From a checkpoint of a small image captioner.
Model: 32-pixel images, encoder arch resmlp, encoder activation gelu, encoder patch size [2, 2], decoder width 320, decoder layers 8, decoder norm layernorm, decoder activation gelu.
Training: muon at rate 0.003, 9400 steps, batches of 384.
Data: trained on made-up road signs on poles, 58.9 epochs.
Rows from block 5 of the image encoder, named by matrix and row number. Rows with one number belong to one neuron. Each number is 128 + 32 x the weight over its row's rms, rounded and kept within 0 to 255. All counts start at 0. After the name is the row's rms in percent of the matrix's.
# fc1: MLP up (encoder.blocks.5.mlp.fc1.weight, 384x128), inputs 0-63
# fc2: MLP down (encoder.blocks.5.mlp.fc2.weight, 128x384, transposed), outputs 0-63
fc1.116 116 [112 125 101 148 111 111  37 110 143 160 105 148 145 140 103 118 125 105 142  60 179 171 127 175 135 162 114  87  78  90 100 116 156 141 110  99 128 108 102 140 185  89 149 135 168 130 116 126 121 149  40  89 121 122 150 151 112 205 106 112 114 121 140 193]
fc1.117 092 [108 169 111 123  81 109 113  87 108 203 190 138 128 143 146 150 120 147  96 147 129 125 103  79 146 144 148 136  92  99 146 128 139 134  74 141 111  73 130 149 119 136 135 164 147  82 151 135 136 180 131 161  22  79 139  93 118  81  99 123 193  54 180 158]
fc1.119 083 [ 89 137 139 112  59 107 127 112 127 101 173 138  85 106 195 156 101 142 133  77 161 146 111 121  58 108 169  99 125 177 137  99 149 101 142 148 116 171  69  65 140  99 113 133 138 120 135 200 103 128 118 113 143 113 149 123 110 142 190 123 111  62 118 221]
fc1.120 110 [ 85 137 143 160  78 170  58 130  83 116 118  69  95 117 136 134 113 126  96 181 144 160 147 120  85 196 142 109 206 113 160 138 108 166 129  94 142 135 122  84  68 117 130 194 146  91 118  81 137 123 135 142  87 139 137  97 155 154 154 131 138 136 164 168]
fc1.121 082 [147 191 113 114 129 132 112 120 198 113 146 114 182 155 134 119 147 117 157 142  84 109 164 135 151 168 100 184 159 128 138 128 133  80 117  74 141 129 152 155  94 100 129  66 165 136 187 118  41 114 117 107 126  93 118  98 142 108 143 138 105  71 130 126]
fc1.122 093 [171  89  73 130  79 121 138 163 170 106  97 216 104 148 181 143 117 155 168 101 154 115 133 140 160 142 148 152  78 211 118 108 140 101 137  79  68 135 131 125 150 104 153 170 114  91  97 162 163 119 135 165  72 122 148 131 133  81 165 161 126 111 143 114]
fc1.123 074 [110  94  95 173 133 158 135  36 132 139 132 118 104 142 148 120 140 120 122  93 139 130  94 147 125 190 187 116 118 183 134 174 135 118 133 133 104 154 126 108 154  76 159 128  89 105 126 156 128 148 149 117  83 153 155 131 162 137 122  90 133  77 117  74]
fc1.124 091 [ 94 152 144 157  79  96  68 131 108 157 149  97 100 163 124 121 105 136 100 133 119 159 110 158 161 132 147 103  67 104 142 129  97 151 140 157 187 157 119 165 150 105 107  45 162 134 164 125 175 113 136 112 185  69 133 193 147 185  89 134 143 122 126 169]
fc1.125 097 [129 149 118 101 108 160 110 213 149 115 104  72 136 122 135 154 152 102 126 139 147 154 152 117 128 117 172 167 164 148 159 113 162 162 186 123 115 140 109 150 167 130 124 180 106 112 127 156 130  57 115 169 144 115 126 124 171 123  68 134 151 189 186 123]
fc1.126 132 [152 136 119 133  62 129 191 119 111 166  99 132 134  70 168 151 123 101  90 146 219 194 151 156 165 149 160 183  82  90 150 123 105 175 145  89 127  91  97  97 161 112 128 165 116 149 150 173 138 166  96 140 169 107  71 136 148 141 126  92 128 143 117 115]
fc1.127 090 [109  65 173 136 140 162  94 148 164 179  81 131 145 136 188  66 122  79 177 171 166 155 109 132 125  97 107 134 137 158 144 170 163 163 145  94 135 100  93 125  82  51 154 164  98 119 111 128 184 149 127 158 162 122  98  72  99 108 101 204 124 132 134 137]
fc1.128 107 [135 134  85 115 165 111 125 136 149 158  97  83 146 140  90 153 109 192 198 127 108 153 110 115 118 150 140 111 131 155 111 155 162  61 109 103 153 168 141  93 175  86 167 138 138 148 133 151 147  48 133 115 127  92 122 155 113 112 125  80 120 150 156 159]
fc1.129 121 [137 177 170 222 102 103 118 107 188  94 170  84 108 121  93 109 108  99 134 110 103 122 119 111  69 122 118 145 136 148 142  85 100 139  70 131 143 203 108 132 143 129 145 107 149 119 175 130 104 114  65 170 135 135 173 142 123 136  91 141 116  55 196 126]
fc1.130 091 [138 115 156 173 144 154 131  97 148 152 118 180 138 145 172 121 147 138  86  82 135 141 122 110 104 107  92 113 158 106  97  98 159 134 119 134 111  94 105 158 136 139 188 147 119  54  64 119 127 147  82 158 157 113 110 105 112 121  87 119 123 124 130 118]
fc1.131 145 [121 130 135 129  74  82 110  89 155 126 145 154 169  85 181 187 135 102 154 126  92 141 143 133 112 111 160 134 180 171 154 150 172  81 161 163 139 136 158  89  98 116 133 110  57 150 135 123  53 162 140 139  92 158  91 131 109 120 156  79 139 123 129 166]
fc1.132 081 [140  86 185 146 147 116  91 155  70 162  99  92 107 140 200 136 136 127 111  95  78 137 156 120 144 172 129  73 111  92 113 144  94 151 147 121 125 112 138 179  79 172 205  86 159 127 115  81 147 140  93 160 152 113 139 184 125 151 108 135 154 110 128 158]
fc1.133 068 [134 179 151 107 110 101 165 128 194 116 153 149 140 109  69 202 100 144 127 118 102 120 101 109 119 162 106  71 132  97 130  98 139 192  89 104 134 153 168 106 114 162  84 130  61 122 122  94 127 131 154 149 116 131 114  87 110 131 158 134 128 110 140 117]
fc1.135 098 [126 130 120 124 123 105 110 103 174 133  98 105  70 165 174 110 104 139 118 159 117 172 117 134 161 138 158  86 128 188 155 120  49  68 181 106 116 136 141 127 164 125 116 154 105 103 114  98 134 105  87 114  78  99 127  93 157  83  70 129 158  96  89 130]
fc1.136 061 [115 171 179 197 118 135 145  89 118 177 109 194 162 126 117  99 146 107  96 216 177 105  86 149 195  84 133 137 192 148 135 107 103 102 146 136 140 127 130 125 110  96 104 122 129 120  93 105 182 118  89 124 144 122  61  93 155 101 105 165 180 108 149 157]
fc1.137 099 [176  40 151 144 103 161 102  96 136 156 153 115 167 126 154 151 168 203 143 133 102 104  42  67 143 157 112 212  87 146 106 111 107 148 138  75 154 129 167 118 144 148 158 137 160 186 117 108 171 160 105 174 159 146 113 115  89  99 137 171  97 130 155 155]
fc1.138 079 [213 128 151 115 118 119 139 151 112 117 160  79 119  79 104  74 128 177 126 131 125  44 167 139 102 143 157 149  97 140  77  83 157 140 171  85 204 204  51 171 103 100 146 101 105 107 109 147  77 134 127 126 135  81 153 131 151 158 128 187 127 112 151 121]
fc1.139 098 [111  80 142 138 105 144 124  74 115 115 108 134 165 137 195 119 125 151 102  59 153  74  85 143 116 141 139  99 103  87 116 160 120 143 177 105 171 118 120  96 164 154 122 158 131  98 115 150 121 159  73 143 111 117 201 117 115 133  69  72 112 151 116 132]
fc1.140 064 [152 116 143 176 119 157 154 114 152 121 136 144 122 124 131  95 105 184  98  72 175 185 131  85  61 139 165 135 139 132 121 115 114  77 158 108 111  97 160 183 130 173  92 163 126 136 157 128 134 107 137  88 112 106 137  97 129 103 159 166 109 130 119 158]
fc1.141 120 [180 120 103 110 100 135  81 128 175 174 141 151 187 106 163 110 138 110 134 137 124  89 115  90  92 155 124 155 100 136 123 127 108 143 157 122 183 149 112 109 189 161 120 126 161 132  82 109  88 114 152 153  93 105 143  49 140 143 149 116 142 140 166 218]
fc1.142 099 [117 200 100 134 101 106 149 164 136 123 155 115  82 131 124 119 158 124 101 106 118 147 152 144 107 116  95 145  86 138 112 131 142  76 117  80  74 104  89 195 171 129 156 109  83 158 124 102 114 130 139 111 142  96 176 143  66 138 124 166  77  83 142 149]
fc1.143 093 [114 103 115 146 101  92  82 158 111 123 111 116 147 141 102 134 105 126 122 147 124 132 196 176 107  99 133 138  93 141 122 149 133  34 110 130 149 122 144 165 129  92  93 114 175  88 141 233 159  88 176 134 146 129 160 116 132  96 194 121 106 128 137 158]
fc1.144 117 [ 85 126 166 131 130 142 128 163 121 108 184 130 184 192 150  57 124 149 115 113 116 153 132 105 137 123 118 125 106 103  49 101 103 118 123 166  91 182 115 131 119 184 113 182 122  94  88  69 146 146 115 198 144  48 161 202  81 133 143 174 117 140  89 121]
fc1.145 100 [125 174 127 147 113 105 125 157 130 121 125 105 103 105 100 152 115  78 108 139 107 100 104 152 196 164 144 135  78 148 134  90 131 106 162 195 174  95  75 113 119  99 108 113  79  95 128  94 109 130  97 125 142 138 152 141 163 174   0 151 124 165 107 121]
fc1.146 110 [123 141 162 142 130 138 183  93 176 136 117 133 124 101 115 170  91 143 172 116 103 123 170 123  80 157 155 198 101  84 179 113 103 152 143 122 120 179 156 133  46 114 102  71  64  96 114 119 167 118 140 114 109 126 132  99 110 113 146 114 106 118 149 186]
fc1.147 103 [136 120 116 213 157 147 123  99 107 178 123 119 138 155 190 118 105 161 147  88 155 138  89 125  90 118 119 112 145 128 111 179 164 124 124 100 155 121  91 119 134 128 133 138 165 163  59 120 130  96 148 116 129 143 122 102 109 123 173 110 152 146 122 141]
fc1.148 103 [105  93 163 140 172 133 142 119 182 124 159 115 166 135 105 157  70 113 120  79 110 122 142  66  91 126 116  83 141 104 125 155 138 158 140 115 164  66 123  94 144 188  87  84 146 109  91 116 125 157  80 144 138 110  79 186 129 127 121 153 158 122 176 161]
fc1.149 076 [133  84 108  55 151  85  89 110 137 125 154  82 113 153 137 136 130 162 112 170 151 133 156 138 125  48 176 145 111 143 135 154 130  76 122 102 134 135 144 125  87 108  99 147  97 143 172 158 115 106 130 131 205  47 141  14 150  65 150 164  99  77 115 153]
fc1.150 102 [184 170 145 120 111 180 168 120 122  82  97 128 160 103 117 152 121 162 155  94 175 132 117 169  48 107 125 112  83 169 167  53 109 116 110  92 111 167  79 185 122 140 101 127 130 138 145  96 117 153 143 181  99  97  89 174 165  96 109 110 143 142 172 119]
fc1.151 105 [143 117  89 142  67 128  95 118 108 185 149 157 181 116 115 118 198 144 132 142 136  70 116 143 132 103 118  88 142 166 159 131 127 109  78 113 128 106 125 183 129 109 132 146 166 192 141 126 134 102 119  75  94 136 151  90 176  93  98 113  98 154 113 156]
fc1.152 108 [ 65 217 131 154 127 170 137 101 199 169 145  88 111  86  88 198 126 131 162 136 131 155 171 176 147  65 100 181  90 125 125 141 192 111 134 147 106 153 154 114 153 104 126 151 109 119 134 130 123 100 102 124  96 108 125 133 142  87 183 183 103 147 129 158]
fc1.153 076 [166 102 110 196 232 159 109  90 173 109 154  85 120  68 102 126 115 133  91 144 154 151 112 101 169 122 183 136  94 165 116 158  95 163 193 112 116 125 124 134 149 101 164 118 101 155 119  87 138  70 155  86  86 139 145 122 149 135 128 138 163 145 167 113]
fc1.154 112 [128 129 145 138 124 114 154 164 122  98 115 109 106  48 149 113 157 154 151 151 167 194 101 158 153 106 128 136 117 109 111  88 143 147 140 100  85 134  52  83 108  85  90 166 106 149 180 147 193 116  93 112 157 115 142  32 137 185 109 161 152 179 167 136]
fc1.155 110 [133 109 117 145 143 131 181 162 122 147  82  96 198 152 117  96 154 143 125 137 133 132  87  74 121 155 103 104 193 148 103 128 122 137  71 121 153  96 107 128 117  82 111  80  97 140  93  77 118 140 107 158 105 147 135 122 167 113 193 100 160  82 202  62]
fc1.156 082 [184 130 117 138  89 158  91 146 185  92 119 120 108  98 183  48 128 121 176  89 171 119 120 154 138  79 159 109 135 115 135 130 138 110 159 100 156 150 166 127 152 137 130 140 119 159 124 113 102 131 121 104 132  98 149 134 121  53 179 162  88 165 146 127]
fc1.157 124 [102 132 125 115 148 180  66 108 176 140 158 130 126 146 136 167 105 130 148 144 147 124  73 156 182 118 143 112 119 131 104 106  82  94 175  85  59 149 147 127 166  91  88 144 145 120  77 127 123 121 120  79 129  98 175 133 151 104 121 156 113 179  84 167]
fc1.158 076 [177 146 117 141 117 183 102 172 126 155 146 122 131 123 143 129 107  92 126 117 125 119 166 169 106 164 126 124 104 112  93 187 134 145 113  95 160 161 155 155  66  81 184 125  88 107 129 107 167 142  81 131  14 107 132 113 185 130 180 147  74 112 107 186]
fc1.159 097 [131 133 134 136 137 109 149 115 117 147 134  87 138 111 114 108  83 103 139 178 174 140  86 111  95 162 165 111 115  68 116 149 149 165 161 118 128  82 168 114 158 185 108 112 100  76 155 169 145  88  74 195 161 174 156 131 150  99  97 104 123 102 151 179]
fc1.160 095 [147 138 144 105 170 102  70 167  77 136 161 116  62  91 154 213 113  83 140 120  97 120  77  83 116 133 121 105 121 189 149  61 126 143 103 122 156 100 129 113 163  89 105 153 104 127 153 111 134 131 134 142 134  80 155 150 128 143 127  81  80 121 176 127]
fc1.161 106 [ 80 107 137  85  91 130  99 139 149 122 175 143 185  92 131 110 144  94 163  82 161 123  72 129  95 122 104 183  80 127 193 159 124 140 172 117 102  84 120 159 107 138 105 145 107 126  59 123 109 107 138  87 117 108 122 139 148  75 138 163 174 113 130  99]
fc1.162 080 [129 119 143 148  77 142 137 152  94 103  92 101 165 109 117 130  88 137 165 109 185 118 150 121  93 178 114 196 138 121 130  98 172 134 129 127 144 129 156 147 166 117 120 121  97 162 171 111 102  56  73  85 124  17 166 139 163 123 146 137 166 106 127 103]
fc1.163 067 [147 119 105 150 113  98 177 128  84 123 161  89 103 132 103 137 144 148 176 113 198 204 106 147 129 129 109 191 115 174 180 119 134 134 168 121 163  92 141  65 126 131  15 162 129 150 145 130  45 170  96 148 120 103 136 122 156 133 104 141 119  96 122 143]
fc1.164 120 [196  85  97 126 128 125 115 201 185 100 158 109 175  98 165 159 102  92  92  77 153 127 107 152 140 167 161 154 166  91 130 174 165 108 148 105 127 181 144 157 133  96 162  95 125  93  85  54  66 157 121 145 127 185 137 120 105 147 138 208 148 160  93 124]
fc1.165 104 [ 73 110  99 127  93 131  83 123 122 124 120 174 101 101 104 191 149 147 145 184 133 162 103 130 162 147 153 151 114 158 185 157 102 130 141  93 174 115 145 111 198 114 127 125  52 143 169 140 128  98 106 106 141  99  81 123 155 155 140 132 160 144 129 123]
fc1.166 102 [168 175 164 179 143 128 175 111 163 118 102 114 107 132 104  77  66 115 113  73 125 123 149 106 119 109 117 143 145 127 115  75 123 164 115 152  93 127 135 130 117 123 107 154  63 101 191 131  70 147  96 144  78 147 133 112 148 104 130 149 196 126 153  88]
fc1.167 102 [122 132 161  97 115 163 111 162 190  84 186 162 185 120  31 118  94 155 112 155  96 142 141 136  59 136 118 127 135 124 146  91 162 104 110 166 140 152 109 144 116 166 180 107 177  92 123 105  34  84 122 136 100  97 183  99 179 134 110 141 169  93 134 142]
fc1.168 083 [ 85 125 132 164 141 125 147 149 105 144 168  72 151 104 109 202 141 144 108 133  86 183 114 157  99 154 152 146 144 168  54 124 134 130 107 144 129  92 111  95 108 108 139 102 130  90  94 156 111 144 160 121  99 116 128 152 159 190 153  96 170 123 112 115]
fc1.169 096 [122 145 187 122 162 160 115 138 186 119 135 103  91 110 143 133 138 112 102  99 119 209 151 159 133 120 107 129 116 114 116 143  89 105 107 176 130 104 106 147  73  80 143  68 188 172 198 109 124 170 137 195 104  71 125 134 108 115 146 180  99 126  91 160]
fc2.116 122 [153 169 149 167 150 130 150  84 153 109 139 175 117 140 105 136 154 137  99 126 105 126  96  91 139  96 155 174  88 169 108 119  51 107 159 142 137 137 112 120  97 115 142 104 128 158 131 118  82 105 105 189 139 110 123  99 120 116  89 152 206  89 183  99]
fc2.117 098 [ 60  87 136 183 133 103 116 143 153  78 128 132 110 126 184 113 127 104 136  86 142  96 132 179 120 128 143 158 141 140 128 152 134 135 140 108 157 115  89  68 150 130 126 140 129 132 128 123 154  71  86 135 128 181 136  92 173 107 125 102  65 162  91  84]
fc2.119 075 [ 92 116 131 126 112 157 140 123 125 142  95 144 144 147 114  77 140 113 137 153 138  35 164  92 162 175  96 201  76 113 121 144  84 129 150 159 125  85 109 242 102 151 178  89 155 160 130  71 122 155 163  70 175 172 128 164 129 139 123 151 117 199  97  80]
fc2.120 103 [107 116 106 130 167 174 150 117 108  61 119 163 169  65 126 177  92  85 101 110 116 128 153 103  89 118 110 105 127 108 120 104 110 133 162 149 203  91 142 153  71 124 123 148 111 120 153 170 157  72  96  78  69 125 106 151 157 191 127 113 108 123 103 126]
fc2.121 087 [ 87 105 178 188 134  87 165 146 116 114  93 155 106 118 125 166 137 101 150 153 190 148 124 122 147 106 123 132 134  70 170 144 104 147 104 136 101 168 117 125 165 120 148 168 155 150  96 142 139 150 131 131 107 157 137 152 107 152  73  93 141 126 192 112]
fc2.122 093 [ 87 119 184 126 179  78 153 102 113 115 132 170  91 114 187 159 172 137 101 156  88  56 157 147 110 165  81 140 137  69 141 123  90 129 157  92 124 101 122 165 131 133 139 130 100 156  91 160 155 136 138  97 109 141 125 126 131 164 129 121  97  91 138 126]
fc2.123 072 [142 171 138 152  86 107  91 124 131 128 114  85 139 185 139 151 109 182 130  67  90 139 104 121 184 129 168 114 127 114 132 155 116 117  75 100 152 133 136 102 161 186 104 139 163 124 183 127 104 118  94 111 147 125  41 118  71 176  85 102 142 130 146 122]
fc2.124 097 [ 82 140 178  78 151 108 170 153 164  96 136 110 107 176 164  93 126  87 134 142 110 128 147 148 161 125 103 144 135 120  94 191 175 141 133 101 108  79 120 126 164 121 144  75 127 129  55 139  84 113  79 122  94 101  80 152  68  56 152 169 118 116 173 194]
fc2.125 093 [109 167 147 127 144 198 157 105  92  65 123 128 147 101  64 140  79  81 174 154 102  92  93  71 122 147  83 143  88  96  84  68  78  80 124 139 113 123 171 110 113 163 125 104 197 130 180 157 104 181 102 198 129 133 148 139 102 128 164 126 113 136 106  86]
fc2.126 125 [102 128 149 118 116  89 115 163 189 114  83 130 182 101 113 217 110 113 161  87 122  93 117 108  94  90 166 118 153 135  96 128 140  87 108 110 119 120 160 178  99 146 132 106 150  50 120  49  67 171 169 140 103  95 110 172  88 128 122  97 127 152 130 198]
fc2.127 112 [180 148 107 108 140 118 156  81 121  91 157 104 153 138  68 175 111 171 110 105 122  64 141 152  97 185 138 113 134 131  59  82 145  70 131 143 103 162 155 121 171 214 138 117 134 135 150 104  99 108 148 104 100 105 171 149 168 153 140  71 113  87 114  92]
fc2.128 118 [152 195  77 156 134 141  91  93 109 123 124 103  83 129  77  27 133 120 108 107 135 165  98 191 145 120 113 139 143  91 151 147 119 196 126 150 142 123 116 148 112  57 175 169 111 154 144 131 140 136  88 144 208 172 132 143 120 126 133 158 122 146 157 114]
fc2.129 118 [110  96 100 128 138 145 150 168 106 139 120 125 106 137 119 127 113 201 102 114  98 132 154  93 154 133 153 142 134 145 108 127  99 195 170 141 141 138 133 159 118  63 114 116  61 139 108  90  96 128 146 115  92 136  75  97 220 124 134 126 160 121 103 104]
fc2.130 088 [126 102 146  86 117 120 114 113 178 130 192 141 120 172 112 114 133 183 135 118 107 105  85 170 148 156 180 121  77  75 149 150  99 150 128 114 134 160 143 124 107 152 152 190 120  97 131 127 190 153 133 163 121 132 124 147 115  83 204  70 142  98  81  98]
fc2.131 141 [123 126 147 122 172 117 134 109 106 135  59 106 133  94 125 143  52  87 135 163 100 100 126 112 129 148 121 134  95 125 103 181 120 117  61 117 129 152  89 178 117 120 175 168 146  27 103 132 140 116 163  84 128  94 112 107 104 135 103  87 142 180 150 109]
fc2.132 081 [ 87 212 130  79 131 166 141  93 155 103 152 107 103 113 125 203 118 186 147 158 120 117 175  97 158 159 115 120 143  72 178 104 111 112 136 136  73 159 148  74 164 103 110 146  96 183 153 124 113 133 115 134  83 163 130  54 160  98 110 109  37  93  57 146]
fc2.133 072 [127 118 124 148 135 118 158 167 135 108  56  78  80 137 165  70 125 157 131 149 127 143 151 135 172  98  86 118  82 136  88 129  93 109 184 154 130 186  95 132  94 104 127 117 163  39  74 182 162 139 107 121 150 186  97 109 160 144 107 181  85 111 110 138]
fc2.135 094 [152 140 128 147 121 148  98  88  80 127 156 122 167 157 115 112 135 138 120 130 119 103 150 161 100  96 160 109 141 145 138 154 124 102  75 127 134  98  91 123 147 128 132  80 148 112 145  85 130 134 128 105 151 138 119  65  73 144 150 121 141  82 177  90]
fc2.136 062 [162 103  97  30 110 173 140 162 138  85 174 121 150 166 148 135  89 184 106 111  94 143 158 117  56 124  86 135  43 144 112 120 125 135  74  95 163 165 151 130 117 136 153 123  75  99 128 125 113 125 133 115 133 122 213 102  70 106 141 150  74 129 145  68]
fc2.137 095 [100 100 102 139 150 128 103  71 107 132 114 191 184 146 100 117 107 117 129 177 136 164 159 197 129 128 110  94 167 128 105 163 169  68 124 182 189 151 106 110  70 184 128 129 108 135 118 147 161  85 121 118  91 136 140 147  96 128 118  84 203 114 133 115]
fc2.138 081 [ 90 116 198 200 130  96 169 114 122 130 104 152 150 113 156 133 141  75 136  97 198 130  69 111 132 163  89  87 144 103 195 188  66  99 127 182  51 130 106 122 136 128  88 102 110 111  95 129 140 154 164 119  62 163  63 137 130 154 103  81 121 146 170 164]
fc2.139 092 [106 127 186 114 137 149 106  75 138 108 169 169 144 182 119 117 163 210  90 152 126 100 144 135 125 118 192 117 135 180 131 116 112  71  90  54  93 106 123 113  73  67 124 180 127 196 154 141  83 121 148 138  92 112 161 112 108 138 135 142 106  94 160  97]
fc2.140 074 [116 169 111  87 123 121 136 127 103 112 118 100 120 165 107 150 168 108 134 151 119  17 162 121 147 142 108 169  86 119 112 151 111 172 122 107  99 166 102  90 104 123 142 139 137  89 130 137 151 143 129 153 103 124  84 155 138 167 167 120 137 115 160 124]
fc2.141 114 [ 91 113 188 165 133 141 175 112 144  55  65 136  97 140 140  85 144 105 119 116 171 141 137 125 122  71 165 124 142 132 174  94 110 113 133  75  87 108 120 129 159 184 147 134 123 130 151 139 164  94 116 131 141 218 194 116  94 132  93  52  97 110 141  65]
fc2.142 122 [128 130 143 135 186 114 141 140 105 106  70 130 144 133 107 141  91 117 135 126  76 129 138 100 136 168 139  66 114  93 175 140 112 182 169  91 128 104 117 158 129 118 146  91 126 126 137 170  94 198 128 153 141 153 142  79 140 109 142 128 227 125 154  59]
fc2.143 087 [143 160 152  90 121 143 172  74  97 177 105  98  86 147 148 121  87 128 130 120 167 183  68 122 138 160 169 137  97 117  70 108 128 157 186 132 152 173 114  73 152 120 133 109 106 141 132  90 171 140 129 152 116 187 110 183 121 126 130 148 143  98 117 107]
fc2.144 100 [126 111 168 123 189  93 101 117  91  78 102 133 100 202 134 139 119 164 146 164 122 146  92 146 123 146 120 144 139  74 166 108 120 168 156 114 113  65  70 103 125 144 142 157 118  79 139 164  90  85  75  86 129 158 122 118 116 117 191 156 109 127 169 116]
fc2.145 107 [110 117 155 160 142 130 137 112 132 145 105 119 141 120 116 126 148 155 140 117 121 161 110 156  99  83 144  78 119 117 139 125 118 118  75 153  81 164 168 165 163 155 129 100 152 125  85 110 100 173 171 113 154 146 155  95  99 121 166  80  91 112 146 140]
fc2.146 107 [190 138  66 123 195 119  58 148 124 155 120 155  99 155 148 124 180 123 134  89 115 115 153 102 144  94 149 113  90 192  59 190 129 117 101 146 154 166 113 105 161  78 121 159 124 132 124 124 166  88  99 191 111 114 100 146  56 138  71 151 167 116 135 104]
fc2.147 123 [163 152 138  91 123 169 101 184 212 108 164 107 163 142  85 128 127 152 169 141 120 124  81 146 188 149 173  99 162 104  83  96 168 153 127 137 144 137  97 114 128  97  74  94  85 103 181  94 105 122  86  85 134  98  94 106  94 125 128 130  68 166  98 124]
fc2.148 116 [127 154 128  98  71  95 168 167 127 105 103  93 139  85 115 109 123 123 135 178 125 138  53 129 162  94 120 128 141 130 172  80  87 112 109 126 169 193  74 162  99 118 100 118 118 110  82  73  99  81  88 122 140 120 142 188 101 124 144 112  74  69 146 105]
fc2.149 073 [166  76 155 183 135  97 138 100 113 137 163 143 142 166 129 138  94  91  79 149  99 151 119 201  98 164 129  98 105  85 121 164 123 167 119 170  74 103 115 118 177 156 139  33 137 119 152  95 148 136 129 119  85 207 119 190 132 162 110 112 104 135 142 118]
fc2.150 091 [113  54  96 155  36 130 110 134 135 116 178 116 148 138 138 100 108 144  67 119 148  70  83 130 101 128 162  94  70 189  80 144 143 110 114 183 143 207 158 193 132 169 177 121 146 130  80 127 139 122  96 145 115 123  94 150  70 128 129 117 148 116 143 154]
fc2.151 118 [ 85 114 150 175 150 159 185 102 158 102 128 132 125 117  99  79 127 174  89 110 158  78 124 113  78 128 162  89 148 106 100 145 184 140 184 111  87 129 107 125 131 117  99 157 131 127 166 131 200 149 162 193 153 136 130 146  77 115 140 105 136  85 122 114]
fc2.152 105 [103 157  98 187 157 169 116 111 175  78 105 116 151  95  60 131 124 119 100 124 105 132 132  61 145 155  81 152  91 104 156 120 122 137 145 147 114  67  99  93 129  94 125 123 135 139 109 192 141 168  90 111 108 164  90 133 140 134  68 187 135 186 124 162]
fc2.153 067 [143  83 176 152  96 131 107 107  94 184 113 145 147 168 111 173 161  78 123  58 127 112 125 119  96 133 104 114 177 126 145  97 158 124  73  93 120 168 120 115 114 249 104 115 124 113 127 133 121 113 176 161 163 105 158 150 157 141 136 134  81 128 145 193]
fc2.154 100 [160 116 118 121 142 123  88  84 135  33 158 134 157 186 172 133  48  86 101 157  88  90 129  83 128  97 113 160 148 139  85 125 167 155 112 100 179 142 124 158 136 147 144 111  64 151 111 139  98 183 190 114  94  72 153 164 160  95 158  52 141 185 109 163]
fc2.155 112 [224 147 196 174 112 147 157 152 172 142 116 123 119 131 143 157 141 167 174 122 159 101 146 140 127 131 125 107  83 147 136 191 133 179 190  93  63 143 155 107 102 141 137 161 120 129 131 117 116 118  55  70  65  86 105 134 157  99 121 109 163  97 123 127]
fc2.156 082 [137 174 105 127 144 118 160  58 119 215  65 154 158 165 101 139 113 157 131 130 139 141 156  90 164 115  85 115  89 103 137 179 111 133 114 133  93 147 158 139 177 118 134 119 139 127 128 173 149 121 175 129 126 143 102 143  96 178 124 117 127 110 157 168]
fc2.157 132 [106 111 126 152 109 157 141 101 111 110 114 104 128 150 107 137 162 187  97 106 154  84  80  65 135  80 146 101 142 198 134 111 127 174 129  50  83 101 117 144 114 110 184 126 110 198  99 128 133 112 115 142 122 108 121 149 119 148 165 130 141 123 182 152]
fc2.158 089 [108 116 179 140 158 168 136 118 139 121  83  87  83 108 102 129 162 110  98 151 102 152 156 159 167 175 159 175 140 109 173 160 120 173  92 159 111 108 153  96 145 114 115 140 141 142  62  48  69 101 198 165 103 160 125 130 138 105 133 156 134 130 157 192]
fc2.159 100 [ 81 118 112 116 154 154  97 209 162  62 129 128 161 147 167 140 111 128  98 139  86  60 200 123 102 181 162 183 142 113 125 115 119 132  88 156 149 156  95 141  87 104 114 114 182  89 125 108 138 120 162  85 114 141 123 142 186 133 164 103 170 129 157 110]
fc2.160 088 [138 132 137 114 100 137  88 127 179 160 129 157 157 132  75 109 122 169 151 175 131 151 132  94 182 159 165 138 147 133 136 163 142 118 143 108 123 132 117  96 122 128 154  89 105 153 169 167 105 117 166 159 164 137  72  86  78 145  95 143 147 143 115 120]
fc2.161 099 [136 115  60 103 138  71 114 135 116 136 119 138 140 142 158 144 205 114 139 138 180 133 127 140 137 133 118  97 135 138  95  89 157 134  95 128 179  80 155 173  63 120 149 153 125 153  59 137  74 111 112  82 134 170 156 118 156 134 125  69 163 118 102  92]
fc2.162 086 [127 139 191 167 130  93 145 104 163  80 138 119 121 160 124 130 154 117 122 203 153 110 110 118 134 109 119  80  67 140 199 148  94 119  87 108 113 110 148 129  68 149 110 167 181  89 129 151 129 179 196 150  89 199  93 123 113 158 120 124 144 130 134 128]
fc2.163 067 [127 172 132 130 158 148  93  96 178 150 148 155 142 106 161 154 147 150 136  95 125  65 198 150  96 110  91  61  94 112  76 123  63 120  56  85 116 151 154 116  57 116 158 126 133 105 118 153 158 176 180 127 133 153 127 149 182 120 137 184 156 128 125  73]
fc2.164 123 [122 113  74 114 130 102 136  95 152 119  75 153 127 160 127 129 101 154 127 210 144 109 140 132 115  95 172  58 134  94  90 119 140 175 101 124 152 109  95 128 156 154 154 153  86  85 146 161 172 130 142 145 169 135 140 134  94 145  94 166 111 154 160 124]
fc2.165 101 [121 108 188 156  96 159 162 157 123  38 161  82 163 148 119  94 142 180 137 134 126 140 152  95 112 111 190 115 109 136 170 123 144  99 114 128  91  90 167 148  98 144 154  74 110 122  87 140 121  96 107 106  40 163 188  84  83 110 135 146 145  82 160 189]
fc2.166 108 [147  68 173 156 121  78 124 120 100 161 160 150  84 164  93 162 132 128  50 156  98  94 105 123 130 108 119 124  98 128 169 169  61 103 151  75 129 226 102 155 138 149 110  86 145 150 114 135 138  79 113 112 135 178 122 219 103 140 103 112 129  82  80 144]
fc2.167 103 [142 126 144 143 112  94 183 105 104 147  85 175 103  94 182 127 155  59 168 144 213 150 121  99 135 116 143 119 114  94 120 176 122 192 126  89 122 159 127 132  64  96 115 107 110 111 115 140 213 127 168 123 149 207 102 143 173 109 135  83 130 156  92 156]
fc2.168 084 [179 154 170 181 128 125 126 159 102  95 112 118 141 179  80 126 140 151 163 129 113 145 109  96 183 127 102 144 138 136 125 139 149 130 136 105 133 180 110  88 147 134 176 123 157 115 109 122 161 130 118 119 119  98 126  41 139 149  81 125  76 179 154 161]
fc2.169 082 [ 53 104 134 156 122 143 108  92 122 117 151 133 160 153 151 156 172 104 127 149 109 122 101 100 148 171  99 147 134 154 135 164 112 160  82  82 145 226 184 150 104  91  93 141 126 133  76 169 150 106  62  91 122 198 107 103 202 168 104  83 206 108  93  57]